Weights of a small image inpainting model: 32-pixel images.
Rows from block 9 of a small image inpainting model, named by matrix and row number. Rows with one number belong to one channel. Each number is 500 + 40 x the weight over its row's rms, rounded and kept within 0 to 999. All counts start at 0. Numbers have three digits each.
Before each channel's rows are labels from the 100 images, of 14976, where the channel reaches its highest value: "colour at peak" is the nearest of a few named colours to the mean colour under the peak. Only what is clearly more common there than usual is listed. The data: renderings of 100 made-up gadgets, each built of a few solids, in any pose.
# convs0: first 3x3 conv (model.blocks.9.convs.0.weight, 96x96x3x3, each kernel summed), inputs 0-95
# convs1: second 3x3 conv (model.blocks.9.convs.1.weight, 96x96x3x3, transposed, each kernel summed), outputs 0-95

colour at peak: yellow; orange
convs0.80:523518503423538433488435563463442577444517482500516479515531505527557470520436502444467505552504497505499486550564517459531502540497463505470461450517511454517468565482497465538504507597408569484507505484470492452524440472458500574440506473490477538459473525452513569471439479434526572529
convs1.80:539498478568509556557567477492566482556450431520509448454506436545443524479535505531486520494513545522581497448483531531461515467534551543507594497486525538521531437488541447565568482458547478489457517481538486535529550528502606472541467490493576524444439502498456485533491541498512470511

colour at peak: cyan
convs0.23:494459564495521534570473458518437523507487471457461485511530500500455461518559525538506542437548509520527490503467475537466503562465487520418479462531519545447533520458464409580593484580542475478512514535551471534492470496509487547491530441522514440418513501463541519478471520591506579550
convs1.23:494455496466406546508491513455545490537475492500531481526483435456484465564552490447472622468472534562597499483503509493523496449500508534432493517544463511511538491579494533503448458587424475505460540520533528508460512529499539430545525525506482485489528547497449433440507565523523476552

colour at peak: blue
convs0.4:468469523523481551473505455502518454521483476557508504522577471524537533527507540529491478502451496577541441447523485477536529484462468503492474495500479484499519518403461476491574545551631531517506445549499523497398455485571473523499464505490467577450523471547548569457483579528474548491
convs1.4:501478501541484414500462523503526522505418475468536494486526514530500508456552561491483482488482571532526547532455471448494529556514506529528577543603469508487558510485508446499477452448570448518486498501559467467519490507520509476535500474509448550478469519494623470466518618569532549543

colour at peak: black
convs0.81:466504502513589535492463493500481553565487520354465515511498528628431467481468514489516498519462447414501476512495557459464579505445483469538518495483508516446500482495536485570541430534468520479496541505499455537482502499449522511554562545500533489456493539476518504416529507489551475483
convs1.81:554385459545527520448492450479471469458483506515471512477467529508519518455555449499447496491521491521482545451493528493495556383517480548504450452503530546517520556511479495452520503489504465444481562482507506512468453506499510691479459519501538509540493494527449502511480493512413494484

colour at peak: white
convs0.90:471541575429473459516549437484484510488441407450504472506514472471552413497498441558442509470589431413459486522425504496509513461602514498529469465547479520503489508482446470481453522489413522511466513573542467496495518423540478492490509489514514468500528490498548486514545498489447491534
convs1.90:443466461517524536502477476572506469473555590511463472577513462515507595508447479476517483505483482526443468544537490442479453537424465464453545500473514560542494484518502550516507455465535547522460485424499527454446490478491497513471537537469502574515511477484385519566526526520565412491

colour at peak: yellow
convs0.87:494462526476545524492530549492416611497606501467539464513488522549470498471474495474468464457564417464547564534508503520561502533468485481474523501509546497536508530534516497455553443411401567506481504516478489499515582484489525487494504501507488500477461584474595527534501428486508482501
convs1.87:481619471512620522555443483444475495503606532488490512496470515519518480537448472541421504494495501484532558519494503554566511469464493439505470480457484487457544524550526536532537474456482485458528527500493485528470484507518435539536539492491593463544511535531459446563488493421492497432

colour at peak: red; orange
convs0.62:502508461459492572448541550489486506509524520545526566570565520469549527471488526528472486524480535444491559500533544496458479474445578556435461538498484454481514545557444462490519487466483566514486474470515627496494494455436531523461414516448527518515450491465502470454545489589492474545
convs1.62:469491500636476522481584504480487519427537511545482453476415435526401501482517490487452536505485461510470523522482516502609530540530481559507508504460483514532465526460540489510472553483515464496525509546525522497487541514576487509551500539500455477457486538538522489543458483384517584497

colour at peak: blue; cyan
convs0.17:542374459431481481473427489526503536492548507495487471501419475488552461478450578511507481522509481537498538474515502545504513512490526429497518524478512483495500460488514516476523481404560589548504514470541478531482540466524511477487605549508537489577473592468559438466499479462471440488
convs1.17:463469501522465472513608494488500560505479494510475512524408517479444500506553423475514537462503482456502384461479478486550521505527486492540483513520502532457509496495510519565533535669526477520486467516574483518563423478434469507488440448478498497441464460501494543513517499545514500513

colour at peak: purple
convs0.93:481519477524533511446537569534442489587504505495478495471470578545516491521514541487500494524460493521463467533517495499545477429513440461425480465522491474525468551460495445537456448443551515466529521532462442504483486529501583535547455510513504540466466435639564456413473530475470496475
convs1.93:479553556484575500487511484479525501516487457465512501504520454529507457520516488470508577505481524538427423488473531452550506457466506513493485509556599500432506495556500549510419512491594554510499516514493502495494473503538548502457457500512471499531484479632590447609452460489488458498

colour at peak: red
convs0.48:501556492464500513510539526538447545541516449515497554475486571456505443468466569474477422449444434489583476525523495452489462469499450451526514539512471494508406532446529551472500488414466497503496490533529435531532554509578448508565565529524473511477482554500434519450511459507548441488
convs1.48:507471476554457502508506421473500466444552575498482516534432491491483526438440458538543550493551499530459492416509533524495506534505504465495488495470516536450516446567431518499534588565522505573508492474467504486512384471475488497430471469505506527497484452583487470574465499508438540436

colour at peak: black
convs0.79:454432529515483502481476434525570541529507499504477547530525539436473462499492532484553503467562507424608515487594507443446453442496491448485506545476514484431489558546516510462467567499524522545510513473548497533532465494525518586522452487455505433443539541477490545516493449463499429551
convs1.79:503520417502447466549454539463453412482494508455483554525493483507486513550538426483445503463460521513447501548483464507504574485552477487486567498524444539556565472477432541519484477495482467503505451532445504528517518497442490438569492501562455454561510443509508400479472493488539592461

colour at peak: black
convs0.91:496512475457530532505527533515499645498547478444528479481576522538501530490449523505495430465590476427476568495499451528524532547507500491482508486561592566528488550562515501509582463522469505496464478501485497511565530519485465469451505444476535421495425529453504552510517517438490502497
convs1.91:512474526539477537548489448430484464501573427531484520497410411464472439528521492522465555513457503559523538531491470526424551502481515479455467494471443467492514445468593511457436531428447470516545584512473498514511480484465478549546530522527486548581510545516491436536501490450537509502

colour at peak: yellow; orange
convs0.51:480536499500472490589573455505464591488522485508478551473503486506507513474541541469479451519534501520472446534516475611569498552493523529426415528506492483528524536476490480483579479431475519486512424505483434503526546599550428561516484493521476552479469524497517456522490494409461517507
convs1.51:545479460581491466549482519433511493486587499516442478523480509446498543538463482561562569535497462482583473503526556545450516609505525473501458579460446510475498443464492517510495535503477554493546522506463578469503549584528544463495479462484510532466493450505450554431512450523481514492

colour at peak: yellow
convs0.86:488512512506556444498577581500458540484487559447494544524495487470478420480510489439443488429573546434523438497497537502518526564490517433462471518498481525460518484503468481527473489488488531494520499476536557475475452400394527523566481555511507549465468536530463435431471487525527542548
convs1.86:491513435552429453500484501453453483454499466574455573523430480441535571514468585533535484489438508554534435504503484543484497544515468477458512503490548478472467486513517512513420528439418525501517495474533508523503593502461497445478467588507464494532533512497440550579503498433486466479

colour at peak: green; yellow
convs0.50:507437496556448496485511538545481496473510500487492478463490609553570481481467510526454509590492466536529567512511539519518521493497590507503469450489466547433531493451431537484478487477504459489550491444608563467509485501493534487534480465468511538506389483498436508579451562508518458493
convs1.50:522510440524467461505549521456525518428487536573470520514427543519501557509519530511420504518539519485564514467473457496501477424519600532459472536518471471436529482469429467555527513474437537447490425535480551507476458491413494509509485504511521516496496576477530459419517499511478585433

colour at peak: cyan; green
convs0.8:487560473494500513535469509497475497495502511413550480506592606445522488493479531519541495520556471515541397496491483509540465510508474485460518489500519515526478500462441471500652512563578524484383514466471482511497439521461451503504497480509484495486467557510488496456496493585477495562
convs1.8:503424489446517500565497459513495478495479499466446524509406565502486526590589489480490524505536501488580493510477482488419471488471509440503463490518443454451564541463458494521591471573540469455505486542503502509485445492503489557437570487506462521477494514445510532442518514604535529533

colour at peak: cyan; green
convs0.21:519467547488548516642511458470458451483496564582537448488606537411520531482473620495514481471488412497540494498486524510500502504518413452517494509509500475555525507455496493438475471525499502462537475498479494505458468531526488512483526532501483484532509422466494431465493534558529511534
convs1.21:493571544422436493557490466496542530475515518455528518507499518439496474499500470561538509498478612554548448534465498405524501531415532538573554568485471510529530559540477417447497480458489506545468527464501435478484485553536500482496540472498464508442467423491512503529547509554468501527

colour at peak: blue
convs0.25:534509488485478467545539500489439467556478477504485527499515512507532481460463373494471492437515505455449515531507544548505483531486580455528440506486420504530504527572494493544491491476498494491479452560411508481493500402493599505509535551448455478498484487487494461385510459563489572488
convs1.25:459472511513495440475539427512486582433519498506523486481454477531469533515514619457565499474397486530482539503492520480520515498504498471508506449506553464449522504476521507440477525515569454525514566496603511540555440532566459521422519481524460517562477495539508597526482465474491470471

colour at peak: white
convs0.69:508537498418475554544492489478471466504489449461490476527491531476543533508548508493477447544445469512486530498566541514446425517444471519528528414494477439505510424541461500485489458500535479492492494536500431515507451453461497493445473505461475554683517501543501494470517564503532572514
convs1.69:475489517442502454466525516486543508491550551552512441542509549499495486528505473523571577547518501452516476507424458536513465462490573469509470570514568537528479531404529514584561538546478515535507550494454525560510524534479510493501473569518479461382515473451507469560472473487508420485

colour at peak: green
convs0.33:500492480492483481596515463514465547476547505519535489551483590514490516482508476488490442488619500465627523506497477533500512538558488489486533437452484451464457534462449425436513530540479433532463431512509497494481523539426505532461489599469498474476486484458461480451468496548487546520
convs1.33:485501531565531542491453514463516444484456459497481479479532489524497505666522527554489452566426484508454482535499456436493505470471496495512554453462520457503594526471554454488386520412484487500465511508503544473513485480508507468497520552487517517501428484513499452527457475507420499454

colour at peak: white
convs0.12:445529520523492469494571482529568438474453467490498509539497514455502456518505467515497489455508520514454485608435428554522485502531516546492485529458506579499520470406478502519469552514493454433471576475485491412527509498492622491513490532606493466448500461459528540504498514451524475473
convs1.12:485465512540491565529478526493485535479534571439501545479471464501528515525519467440537500510492470475546545477560484509420439498468489418498502503495479482446527546512465511516559472428539500567540429532543525529497454503503355529494507529466537439529418479591532443483523482486500445485

colour at peak: white
convs0.95:474511587489581537500475475480488546544477462458521562474542569509483509506492613481556483463537375462492455496509539453482493508474486555489397444441494509518462526503487461521492543460456531523525488465478495514592525503500478493527469549485484514442438499507527546511566540548472457541
convs1.95:516522501462519464493480514563485450486502556490479480516466551475564581489521445485440475474510636497473466558493421512505480532489398571502552492488511545540537527524434482531558504483542512459483465491537478473512422567575532524518448519510484507563532498536458429481462487507535549511

colour at peak: black
convs0.83:564481501493452530501486495512530519504544491472533509473465516493590413511502521526466534499529459512573483480590545453431438495494483512473457488512526502456419493434495500442504451510489490515492526486551469479497454466532540613418472538538441475579573515474508499454565449498578502507
convs1.83:449538562458491545494486440485531509504486481531452522504485501499475632518555481549532504469460540467413448533453523500491519465509488540487568430571533411548549517521467550465473457518520506518509439545452489448508588534472550483523536479517508491580459512529504484575516493520514563482

colour at peak: blue
convs0.24:502408462491498569469472523488483520531469597578456542543480499461532515503500504484501423451494458481520491521492531464441484539453535567469554528484554430466426458527489533508492536464516534549524480447476416474476636554513463486522557496483557479522524503516496559499522467463521473514
convs1.24:485507593544504487552512495523506465492541373419516441463541500497481481513536482508469644437507542570492481511487502517528515502554462507539463482572455531535549538504487498447503486541518518484538543541493511561507353492510522541451493518508474464504495457483524465498482491509499532520

colour at peak: black
convs0.56:569487499528492538471517592560585462488518473484505462499467492448510557464521487493498489500470521470568536518427420594472515460508541493510482476522496572522486516476461502508527484442482517422529503500544497495498476482538454521562516516447508466429476442539459507614576491461517407515
convs1.56:448529463467493472480517420443412550498480519538512547456502497495493432482483475474491492486527500500393461505528500443525489508460513517488473587435487457450510466496496498568485536504518510581492518561452528509484540489445559498492514460593506470548537536443518491392425480489491583492

colour at peak: red
convs0.61:560565526442555510479499469570486495473487459520540482491642486475527492498426443458512432468551545510499516475513508483475470471511452452485486475529471466524517523529478510534435505516519448523503490493551473526455437510422512569424430545451528539487504560513481458482477456606497530498
convs1.61:498553482492543504508490564506493441536558461510497547502589573505493449479465479540568556499549542479461503512538499545470497486444498551496504528492545537543516534460537492539483509387472607480517456489434511490506620466526533507554479526471515449545536519518488416478458524488480466449

colour at peak: pink
convs0.68:490539515469516446541544648505416471468568496497535546449500486496446471504538533462450465467428537573479505575533419577575541455497520463487516501485460500533502526496494542503499468418502514486484457476469506482482491521506464528556551462565458477438485510468502567501475538469493495496
convs1.68:565439550524475502506496393511567506511425528490492534546432500545523515434448500490516559460554454516493516428478539444489530563485486495501463483437527569519498476443495479502450562554533511468482494514453472502460470486556575504494464511531504607578510501481505469588487466522513504470